A small image captioner, trained from scratch: decoder width 128, decoder layers 6.
Rows from block 3 of the text decoder of a small image captioner, named by matrix and row number. Rows with one number belong to one neuron. Each number is 500 + 50 x the weight over its row's rms, rounded and kept within 0 to 999. All counts start at 0. Numbers have three digits each.
Before each neuron's rows are labels from the 100 texts, of 14976, where the neuron reaches its highest value: "fires on" is the input token at the peak. Only what is clearly more common there than usual is listed. The data: rosettes with rotational symmetry.
# fc1: MLP up (decoder.blocks.3.mlp.fc1.weight, 384x128), inputs 86-127
# fc2: MLP down (decoder.blocks.3.mlp.fc2.weight, 128x384, transposed), outputs 86-127

fires on: "five"; "four"; "six"
fc1.267:437483590464606456551537447490475528504462513554454467514448464487438527572562509540483543571507498470412574551424512589561522
fc2.267:580463406494418503472455570431504477448542515431563486502511586449611502479554474461504518481500505553595431390536459393414497

fires on: "<end>"; "warm"; "grey"
fc1.105:500459561559557462517509576500536551611513485500504560537502467507587519516518448520443531475425500494427516444519643455431521
fc2.105:517488451539479497523515454514458431478532573422482587487520556498471589435521512509531494466521456471540510577488351501471567

fires on: "ten"
fc1.284:555427512438526594546483559503494386533575457601432518510468417528437562482451488499501460483480524460516524450511455435584496
fc2.284:528466403528481418499477608496577663465465516414552478522523527447497584423531452425478523557550516521454497537573544512467545

fires on: "warm"; "cool"; "pastel"
fc1.335:535557478470606497485501454463428540531519570515473513401562572601429551474526478486500547498476568485491551494586534528569440
fc2.335:469426443515501419551577439567567486481469589557448481523528481431543431580423514558500407523507445489574508601445471488511613

fires on: "fold"
fc1.324:517504454493509619402515516485481571519550462490511564460496492457555462623473419510361448529448437470453473513517493491485489
fc2.324:400536481532578455499510431514535564438514517520467419570455594478499436462438569534522461513543421591563475492473531612524525

fires on: "cool"; "pastel"; "dark"; "grey"
fc1.343:463600492556553525497521554454548448439531551560449432467464458422555456514522454586541542508561587555531526389488569595463491
fc2.343:444436547540416453478468466544422551449479484416513547425495496507461522497547488534427521496546491473421461499581565438477511

fires on: "-"
fc1.96:519487550547456556465445411481427570531449603551462557499495438594494432605454481501538489489464491492536540514447483533403470
fc2.96:494530405508525501578476411426489478450503563459474551531560550465550546424479468569570499550421476527466441579587496559480536

fires on: "-"
fc1.73:560510506528495513431521425507481490393571501449441497552538462488512414543467540370558516544460555603462471540578503579439398
fc2.73:462540450563480531540486464490485449543491547609485579472558547431497527414458593473480510515503450436523462504393480492514545

fires on: "a"
fc1.287:449542531520591437477574469527505469470409471459548527537449589438442581561521443479562488534484524495442466582477457417474514
fc2.287:573470472431508511454516384465514496465537446444499523547501532451553455558441575429467478525502566484449490499549510442608494

fires on: "<end>"
fc1.62:502409493524455503479420506528507502550492469565508452435492545409465603545522482577553469555505450551492464539524494502464584
fc2.62:632559397424551432481554601459421553556565468420568527578504444530528363533474472447579560498559514451555498431509521445466500

fires on: "in"
fc1.0:589468532497497509559429493520525519602493434523458498437546518481494466556536586487361529593530505438462440468476475423439533
fc2.0:484449529555483484505610457512482465568557515491502509489545501511465528551494446600510524462599477474565546625459477562512383

fires on: "three"; "four"; "five"
fc1.383:501463514487441463447454557492427425484565550450528565480612668437515514522447559574533550508535466522440447462441465448623504
fc2.383:515474546425556549606506472489486508543514437555492479493459469566449570571471549480445387504468527455414486482584424563484502

fires on: "six"; "-"
fc1.249:449464570545568550536522477432457548521512492519539533364501473553512606543500525536496452541541489456458551527390535523462549
fc2.249:526439481495504476621415575585559438457472485493423499518587414511470446451460581524477574428464514491544393604459527504547491

fires on: "an"; "fold"
fc1.102:484544429465484532416550506477480521500560501543484564487471501516542385597525564433488507489473523447503579576460563580550449
fc2.102:559460514507515526606427482509543456474387553505453420493507492534470586479502465481393482457490478436543387469516499444488534

fires on: "mirrored"
fc1.358:469560564456452368625522413534410508417471478478562514515497519507493529463499438621504565575557565458431505544555478512504586
fc2.358:434513538567579474455566538533486511494549504468490529460493369477480472591428428389546479490499451576504519481495521558546435

fires on: "a"
fc1.337:628532531459471455501544488462405519462484496466435557460461594535552543467487529601455493530562545460510446398495538577588469
fc2.337:388441496508504438400464447513546529462483551472517531463560444426540545447542469477705537494509468605537526577502503504410557

fires on: "nine"; "ten"
fc1.256:473432406505444533421487477460575430430484419519481497463429535463536561538410548490535491559544482565487462609530405492532520
fc2.256:469406396548464522439482474461549433427451424501451512452408557467546558533433562495503468580529482561496459609513435493546538

fires on: "five"
fc1.202:468424537510468493570456495531437431508595527502540464454529417548463489462449554500428466617505527501544525583558478491561550
fc2.202:478500432471516565500499544547475576520524413436447454459521559504493514589452473494478579487447644507495528410499519611508496

fires on: "four"; "five"
fc1.311:403565496504489438527528519427520552582590465509551418491556483518534493516484588470511502631553455532477471495478540573539505
fc2.311:628468474456500510455495582590512399461520500492479502463408523443445482508463464503499479423426534444492488471553480425512521

fires on: "mirrored"
fc1.145:478632519449473569504444560420517609451434403481498463532479505417528521522514516501481567500482441484471556543376544444485563
fc2.145:528412404484493437470576421472406490515543525470499538519515510451543500461544401495481540563545493560495520563557494434505498

fires on: "four"; "five"
fc1.165:489412388555503509429466477417548485532637402532460498444472532496420587464464497539536432516498431486473437586485394514623555
fc2.165:560380471486478459488494433514505439581362537540454539545473486499463542500482562513499434557419424533512472552582442518530504

fires on: "-"
fc1.121:505598548466545490549548425595433563546463503438480568498540428526550419451538461559477505448506501498464500476446563537501526
fc2.121:413437455560442528390513505448579515463532524614489513493462555435447536573553539476563534611519441469560515525521458444492420

fires on: "three"; "four"
fc1.123:537428424497505580488537615546512474532578414507548585498504433510550560480568418541531481522418490520534484527543521526511544
fc2.123:458476547401536497488492384500430515430503408513506429443471568467427565555488541444436426534563502528441561426552421509537474

fires on: "nine"; "eight"; "ten"
fc1.277:418489529529477497421514474499450453472498536612456386531436555439455563496477441490508404517518483570517590552514473531488497
fc2.277:504533474394484495509427546482543513433553495458493514466444550458551404481612511535431554514450456503482523384527541495535471

fires on: "mirrored"
fc1.182:468500468400502536471546526480539531483513519472427547569472562434575525523514556513504481538457620499536531529454520417524538
fc2.182:445529537485516441455546453465431579495540578491519518506494549470571519525450463460404554550531528493448467531464459468535594

fires on: "three"; "-"; "<end>"
fc1.272:501433503506558448515431458596457543456556506545503504590540453407471534559457507469527462515551467524542450508561445504550568
fc2.272:465525535496490567552505583444506443544491476464527508450528432515476443464563473512470538525510434517483522518391552495471490

fires on: "colours"; "-"
fc1.349:494503491538518442544515506546556450494492475452458411558509520439481503495555519509489553526538515516480468601473569491422410
fc2.349:588524474471555484528534496472502478599598456541526574503549471402609471538478464510475528498451539537427468463559472492486479

fires on: "rosette"
fc1.98:419533650446404475472504500608440555466565438519561535478492540452516589510587460488525531441533489501482562463472445454562420
fc2.98:434581708511475445519483511603419577522598460516563556497542459455471545524519480463537535415480414446503535440437464491530453

fires on: "seven"; "four"; "six"
fc1.356:524515561486526470534571518461556524494505560524392445437466508475486440511525483560559533506521471496480594528512402429568451
fc2.356:463516479479534529393427499519464495470519463470535463539535528561445586533493471474416537473464519508567388454476533578462450

fires on: "colours"
fc1.183:506447517455480506509515428535471474492471442470548361498495534530515472550467510550493437480514589561502529420474515503424461
fc2.183:594495448608625430534460609424522548492538492551510490499497457516477505558483532466531495567499556474438526545532497495567445

fires on: "three"; "-"
fc1.82:541558501547492489434444534491415396411562489499471433612563492534402446480541565491568495503523438560422511579467518528473421
fc2.82:596495470545503458549537410485548557542494545572561506468513565484527489536421544425385462530510539473602424492431464483549516

fires on: "colours"
fc1.100:501553553370558439496471487548492564532468425526553490480495509556513573496534544577467517402483529552508487419537442547527442
fc2.100:525540532492507447618460558466499479583560489515520470399481501491489631432616473508596450538555481492497536502471510545504487

fires on: "colours"
fc1.68:539636520372435441564500429515448440553527454507565515475510505492538606503629528515550444513529357445464455478418522522530490
fc2.68:550453472516512439544484516457481557519512545511540456538474547508416498453642489421489563480599447562451537491542498534549419

fires on: "fold"
fc1.192:460532444438479530465430548528595605559474465532580557502417539467564534537422509532446464534452514492511460540480536490513491
fc2.192:485471482577556459551576446485497497493509511422516450536557483557518499417468498500496558493564454506549554486509446579543572

fires on: "colours"
fc1.301:524602512435521469559500510431536495529397486497560426473439548535464577440631565537459440468477464554490509450479498520586418
fc2.301:475565503436507474590481516421536505571431520509539440474450536517485552434633545546481448450499475572504515480499488524572409

fires on: "earthy"; "warm"; "pastel"; "cool"
fc1.199:471497500475572515470527525454500399580485537452465468403512413489557525575475512484530597569504520497502517426531501471524437
fc2.199:552469533425511503511527468489531474546530580515466472484542563443482578431559500524505500566486509572555530476488530500497502

fires on: "four"; "five"
fc1.282:442499544513496442407496548512512500458593373520453504478559475484441524528452543494504558534518475489441486595519374625553483
fc2.282:471398465490427566534513502523605501524498517551480465475413484436580551486425622450408468516495446463636518424533432504511493

fires on: "pinwheel"; "mirrored"
fc1.376:508500531415547431485468415453453419478392471470564494497520545538515543535482548482504499485477579543541521514446509460520614
fc2.376:496513486464503460531466431494483515398448505439525448500477538539562538518508585454496461491503527484488492529534481470561621

fires on: "four"; "nine"; "six"
fc1.274:506493522596398470514513515507505454547546359580479543420515575473517583534543635581529482567532540575509467609492396447504441
fc2.274:541483512552484497502530412533518453554583446500537513433456572444485585529498496514540476538554456517507502563483344527548433

fires on: "nine"; "six"; "eight"
fc1.308:466448385556434516448478477467579427457504412547470502471436538484510549540422558508537483581541469564492437592511394522518501
fc2.308:541425409499417535462493542465596440553516436545485532461387549488483508489444522512525456587524428563497458575507440538500464

fires on: "seven"; "nine"; "four"
fc1.363:486495595522467449542464502454638514519455461521446491499462558489425558451422531568539486532523452417424489553488408553538502
fc2.363:477453468490538531496534509506536444531576532479423543475495513456589507502424460429577538455443559597636458498520496524530406

fires on: "colours"
fc1.24:496566517479505434555441533473523411504487503542563477494481461531422510499599438550550429412468456545541503516512507589540513
fc2.24:464531424513550413556526479496531491454466555468491519474511629537448609424547523495473490483445461552504538529498508537604517

fires on: "cool"; "grey"; "warm"; "vivid"
fc1.245:547486487483506566566545460501551515571439555572507504501494479559500437484501488605510455568504548476441537573473520520569451
fc2.245:417548497568406450443413538521536461456479464556398422440552505472570528531480511479463586468476474549628493446522547480419563

fires on: "six"
fc1.55:490429522548478418461420588522487489478599469438466563478464543508499521436468489497594610480560404478482509544438539479517505
fc2.55:576563540465478549535420463516518489446489517564532501494469482558602529523530464506426587476456367485572528509498446528573423

fires on: "earthy"; "dark"; "warm"; "grey"
fc1.306:541549586468489415501446440422560495563484420457559542440545415590380492539471491513526575527591499424527515431454517551466429
fc2.306:490534486546526491503527662592446455469492547497483442494412443538577526588482487492493480536543531519511536536548511539494467

fires on: "dark"; "vivid"; "grey"; "warm"
fc1.380:456515545481480479405572571405501510521588548513455509533541496476552486483522544494488544567454521446521419422523545485470544
fc2.380:493466602552540539598434427514489458518453513461554382477492448486548561475455485593472609432585518507480498511489489415455529

fires on: "a"
fc1.204:509526463484515587500499565551500421487481496427427479353585445612475545491515562484519464465491505538448421512408535566555475
fc2.204:535470490550575457533523442470500633494558424517578603471422483458524446591439530470511519487483590496400535526538566550506498

fires on: "pinwheel"; "<end>"; "mirrored"
fc1.198:559439528557537482491414445471608495512508512429541409528532522497461487545521538568561431508498549484441559567577522464523487
fc2.198:408559385499392532525626485526505524494486511536521573465486525507476458507486452397498548483484521469485456517465516568533602

fires on: "ten"; "nine"
fc1.350:475441402544455486441449479447462461532558523515523433517532557435529500538499498617447472557549412430511482564450440472614495
fc2.350:518559470496498489596507508535538550475477438505464557520419525483509542448589497486587431419485488505508428533461489522533593

fires on: "eight"; "ten"
fc1.368:434471493579456474454459451566569529560388437502519545507537405462513519534472523510510410522507507511501527573554395538515525
fc2.368:537489483471457625472580569467498506495572540491483478517466492472446504503526473473491609485476489578513451428457515444461428

fires on: "warm"; "earthy"; "cool"; "grey"
fc1.104:488470499521420452574429468477406496580498611516541415534526572527539510470503464515510609508439543533504442389498576521424501
fc2.104:462443524544537515357500561442564458469571531515574526538471455461449495527436440577502430475504437496539550548469448435471475

fires on: "dark"; "cool"; "pastel"; "grey"
fc1.203:535586482494509571551528481473585459557521521480536471453503480439510531506412520539502498513424510483505506447549611473544447
fc2.203:467495445558564457531599507467387473527561576469538454486542435378515462499411396510482559519463522469563517448514545563549479

fires on: "-"
fc1.260:522593453518471512517472379446537536443589595448518455483584487387549494449459569492586485550424533542509556601541407477548478
fc2.260:466511482457510536510538561513527489483509533631485482541516502523566495458521515493475487501530421524480530476441500543479543

fires on: "five"; "a"; "six"
fc1.60:473344488534534437488555628563550430414490494471460475517529545479513514417503468491540465405469544467530486527467496478535531
fc2.60:540563479489457525522462415508475530509459539530483553533376415565477442465484551528456559520603448527492524435593509419400406

fires on: "three"
fc1.214:508481415554416501477542511440583461490506457538513558497495543446500564496466475582540446600534495491510397541515435528472560
fc2.214:541448402468448482442506513457584393510518404564539491434451552519507505584436554489501400456498454504533427541519395475590484

fires on: "rosette"
fc1.359:574478542469386541406402493557437523515572435566509558549519402444473480549581436503484498425422511486462458504546551533508449
fc2.359:439516464468532503543483418513494446532540530515468441517489520528551533550495539446573536511532535576597586484496500523548489

fires on: "<end>"
fc1.127:498522599433461463545505500549495487551537456494536553413450547548462586504515503430474470530553416483481532487489495491569530
fc2.127:496505488529508479505492485544518487467544549514515507575509513442590510455455477550521522510439483477627523445482448490394478

fires on: "a"
fc1.31:575519454413552483537445490519407582563440523489395470547500513469535485594551508556487497516539397541457468474526468493531578
fc2.31:443398464524500522368583561443539398470513498561578458529511560451459520525526529458475573502431592464529444524456497429499439

fires on: "colours"; "<end>"
fc1.325:542485509525503510601539486488607473457505496530454487515525494396536485575544525554495518538608433606502489490437573524395503
fc2.325:425477465501448539432432494424438524471501513459539381530462520586532512453500418446553457509467446449527464597567519567576489

fires on: "pinwheel"
fc1.152:525569558379503438547532486513543531519527518483552476503434490483526503446560476570442476535489589493514594473550499430497561
fc2.152:486500474578550482484503530518406478424460510447448498415571501506544631427533487480555522482538469532480546450494553519474570

fires on: "seven"; "nine"; "six"
fc1.253:481433455537503578502549509366564382489555467558416447456463436400480440530407515507557498602472467497522485519527491467490400
fc2.253:491408480561489566505521570398493448520587498575416454453494384362495428525436474503572528574438485474557501457483518469517361

fires on: "fold"
fc1.194:547583443455506481439583453468543616530482522519526473615503503433579523514518430471415513551452435403471418395471506519540527
fc2.194:383438534481537461515434518520364569459573390477509555422440440525421455461418547524481508532534550599527534581509533508503476

fires on: "eight"; "a"
fc1.166:512415461473573582466439555517471453489552570578389547506442399528597547503476446465494516498515569463503460555519427526558503
fc2.166:454456479503504471564503381553540526514413430405561515505498503480458512556549591489508454558527525461504506530549495484427550

fires on: "fold"
fc1.263:462499413482559510443498459511574541512536546527482554408496559498532516498442555481461476538405421512567493502398500476533398
fc2.263:554445519442505502532521550446528493546425580495491505618437560549496496524502458543541476448508459497432532499493519551515673

fires on: "-"
fc1.186:425474456380494465567444492495454529471480507500492528528582548440494476586497479506528432494462425557401485543477474501474503
fc2.186:557466505613525537423545512493484377553540492494463471476478478578547511455487481522449566568521559563528506513476513487481452

fires on: "ten"
fc1.321:411535488609490554472437523518530497440527506480462436535384484498546535525433491509474480514489563571549586567466462593484548
fc2.321:469467480415469472477576593457486474494479500523516547517482468523472478436528378517466564434508437422523482458569526430552451

fires on: "six"
fc1.225:426487514593451480519529541611494518452585506493425447495474544550469499502414516545449531550485502527468533432541523526584434
fc2.225:560473392443501483411516504516507454494527501461560528478498499448491585581546508529541493517532483524559461507449512444478478

fires on: "fold"; "<end>"
fc1.38:471580322514474526430453483519588456562508471551554548423495525493522567524460542555493442521449458498501508513471471439497550
fc2.38:529442443539436487409573546487612424520481454478483576581398484473526522477485416563583483492518492485548489534520528520533438

fires on: "mirrored"
fc1.50:506546539490537500458485475530528468482500522562502411404566537520461518465502522500520492548529604469431457539496440448575458
fc2.50:476408444549468504491521423472424433446507511447434510566501564537472517495566583512524516460459523498506473468376503496482555

fires on: "-"; "ten"; "an"
fc1.160:480446495531541532466497494628492435540511484513469445601515503448514470634481497462527454510550434535560550529434425559469419
fc2.160:509533477514495544473510459417503597521464498473544556393527525430462491516485556478447461479534547451384451521502585476446516

fires on: "four"; "-"; "three"; "five"
fc1.271:491499473485534533524561445536427555554597489489508471467503539455470548485550478469521476494507527488400520452476427479534521
fc2.271:515474524509468442497491507398522437419500462486459471491555462544497448546441522441478442539556440528561481582590570466436508

fires on: "six"; "three"
fc1.235:436466433596470518459501616537512400478514411476396543425487452490482566527500492499529521617494535509464467499433479414500524
fc2.235:519495484524414438355546470455493406554509432548466517559425553468440477494502557501518535533529432531546434517574515533547527

fires on: "nine"; "seven"; "six"; "eight"
fc1.114:472463500524422503443465477516514440434548382551483536452450551467497568560469532494578496524560453530485470542483404509530474
fc2.114:475500538522415496463454515560489503469539393548544559453481526438501576561481495432585535497524405531486521507488405498523394

fires on: "pinwheel"; "-"
fc1.365:518418450429551483564467513488468450549553470432542531493555509543489556539453478553513549485456500496459479499571471469638479
fc2.365:539482521429594450450504357475503615551531488498496357443520502526424511538447503509498484599530581497416409473514466520577563

fires on: "in"; "fold"
fc1.223:537526463439467461446451503547592523548484590577449531361538565568517549510498558509548452461459518471620503488387426490448459
fc2.223:595469417546543517492534439540457554508542452570480506446546528481543505498555538598490411559604490516483523524471469491432463

fires on: "pastel"; "dark"; "grey"; "cool"
fc1.151:476541576546524550471583526463502445536538504499441425440542393475464501477478487597480585589482518450532459410535572482492490
fc2.151:444549632583523548467572540527509479552492533495471414429535423473471511481482470592483640549494485486499466390479564520480492

fires on: "an"
fc1.171:534439530495384589499466517496486497534528487441475493588499480471505507498457502459486451499442465441560497547463512488513438
fc2.171:608523481430583553553470456511421435498536574579453396519491485461518501484580538457471467582515454411593577483565512505541479

fires on: "eight"
fc1.149:479468491533550512474493514569566455450495620555488509548456569461458428546522564397552481517565523522578481472379476509459438
fc2.149:530539448548496457501543446505444447568502418446477508417551421530490535441435477466496530495483514537492490505492544527565575

fires on: "a"
fc1.3:476510440550568493488554426449490552488473505552438500526507478411535461426508450502572558367576545556524531582499571451426593
fc2.3:462556531453485533510516450552466517505560457441490485460493523488373441581471618500489404525441547482363496451525468502537436

fires on: "eight"
fc1.175:512442437535477521486457453600553374535506532562435450459452504455549521579355533511535481586524458537480505554557412528511530
fc2.175:591446407516506510481491544496583493520493527483531423483479550503465443546381469476534552534437460507555559527539481527512569

fires on: "grey"; "earthy"; "pastel"; "dark"
fc1.9:523592487504536508398423529556480451520522517608482512516525514557535550496542483553546513579539504449559441484417472503464499
fc2.9:564480482612517517496544550474511580501539495437483491446543507472559470535450496419474615535501466411436540510485610509489486

fires on: "rosette"; "five"; "ten"
fc1.92:468492466510499592498504479516372508389536511414501466328499493585536542458502548434491412460504486570515497549483594543536453
fc2.92:525515514506529461575449511593534591534533434455577580456467398495466438579417493455527567486494587569468508490482495582512462

fires on: "ten"
fc1.16:441455498585515481574453378536489517472568373513563439447438482515534494516558461557601546470527587478433387484514486490546466
fc2.16:537554462409459596477484494500488485471432560478437473566483475480529383528516467468472516495450448516478535485488539434448576

fires on: "an"
fc1.174:525472516443509538568501500354489473521568514498449479528500411419493433499445473447518433539410510430521557440531582457492375
fc2.174:507445473483551525543483523407427528519561581509477472543532421406522382522480481483567486492431523458553552497515528482524400

fires on: "six"; "seven"
fc1.115:509505437510526587548537503505502417508544564493459518494410465513509461530469547608472500583455446570477447523449505627484478
fc2.115:488450563503445356480442512541494629478453501522499476510529535490523503457496510362561476426538511457540552457473489428516541

fires on: "nine"; "ten"
fc1.172:529443539509410540408419553568446448411526468457498501576552551485539534543472563606474499483594483588548541507486439532530459
fc2.172:510526495477558550584595429500578500497469611567421474476408480425453499444475543497501452584478505466499535432405605558496579

fires on: "seven"
fc1.238:594549484570485462537487421509513523423459521551454621490533496490491479482518488542497531553503439503526591577510529399499472
fc2.238:502563419386509606492481520454504552513557490528509445486481530570590506552479505495534451429490549485420438504470468648551545

fires on: "an"
fc1.58:623451494437425480416537566417558467571481422572433496577541480394475490512522499544516468530556480474422438592488497563497553
fc2.58:554454510527509579549425443473462534506508578468495416562458465500500495470481477421547515556598535506523547415563514429583418

fires on: "six"; "an"; "seven"
fc1.1:509470414515469490545508495531475631435545489515547477522483594450526529560563510558525510561513518483414435593484574450524427
fc2.1:549495518414533435479502524532512405542488476570438472507537409549480464445423522493530536450510487535578503507473420590586476

fires on: "nine"; "ten"
fc1.130:481498421535375499414474533449559421462533395559471531474479519524557553513422558481552490581516457570522425593522415508525486
fc2.130:550440400517415547452530619473576436478472409571507519508429557536492489506433569478533448550529469538474482516549402529519487

fires on: "cool"; "pastel"; "dark"; "grey"
fc1.364:444499546476553520517476564519520533507569505524522512458542504527562436527449515512464526502503450480496505413475573439403480
fc2.364:524501478624508453515509470553480511502491447496528508497529436502421516441502553553480498522507514584550459578567576557554475

fires on: "three"; "four"
fc1.205:501437541501394536498442489542554505552530436487533445441478460418497465433453536532512508505486475628496525556482559519528467
fc2.205:430476433473434536497495482524491494483532516588405554499495585501473477558612537502440588438476580540556479542492424520413479

fires on: "six"
fc1.303:490439526471500516517445424570501469459521448506518509415530589441562604580445514522465552536534429578470514525492524428483496
fc2.303:573608457472532502466528637382494506548530496518485515571453458532513469475598506522577484499587479455573502460474479531437561

fires on: "eight"; "seven"
fc1.254:488410489472511649463493501464544422509456491539501583509521512474409468500501541535538407507509495508505473472477498579512472
fc2.254:526466475565453515442511552469504452520539468483540520417507446456529444508394478479439480535490579481472463503542501478486350

fires on: "ten"; "eight"
fc1.320:535469444468520517473442444473513412537480469544557529470545512462482537492561582572615450591478480603531460485554488427493519
fc2.320:619433434421515445496380501474530547520499471531504463493377419570504449506514454493486554525603464477522550499541588436487524

fires on: "vivid"; "grey"; "earthy"; "cool"
fc1.222:514595511537479546498459511526492576419555483566414585419557495547559518406537511519497577469458585378480387434560620533529523
fc2.222:446524535462510518496528428584540490507535495480530469479395402489537423585440467454496525483504530534544471393461534506525534

fires on: "mirrored"; "pinwheel"
fc1.128:438452539476539485466467535415507450468450431498494483553516504417501429476404532489460411488425552399542531495540537453471528
fc2.128:498474501475551466519439446490455553391479533412527443541558489489542462561426519393465546506474588502524512519565536450519510

fires on: "pinwheel"; "mirrored"
fc1.138:454433537478536519527509424552433551429455430465586498497490493543579585502428559545487507547550523439486522564517397524501525
fc2.138:498503468468514482562391542472465504446557670464461474470570499444590565398536478480548556483434434458520483469468545422523561

fires on: "<end>"; "colours"; "ten"
fc1.275:468514463456531533497449485421529457472482540568497425465551524547510483566438503521515470581514480542537533392476479523481457
fc2.275:470437402555546428519453534536452522501492458464472562484497469491451536426649520551438417352404492485534410562548511492639424

fires on: "earthy"; "cool"; "grey"; "vivid"
fc1.36:452568509491423537514483463374474434491554554528556591487503478498464471477497402568559496511569517506554460460511497587503512
fc2.36:464483554507546464460550505556580445566373408574464482408530576490550510520527544497544457406441436501342568502507508517523479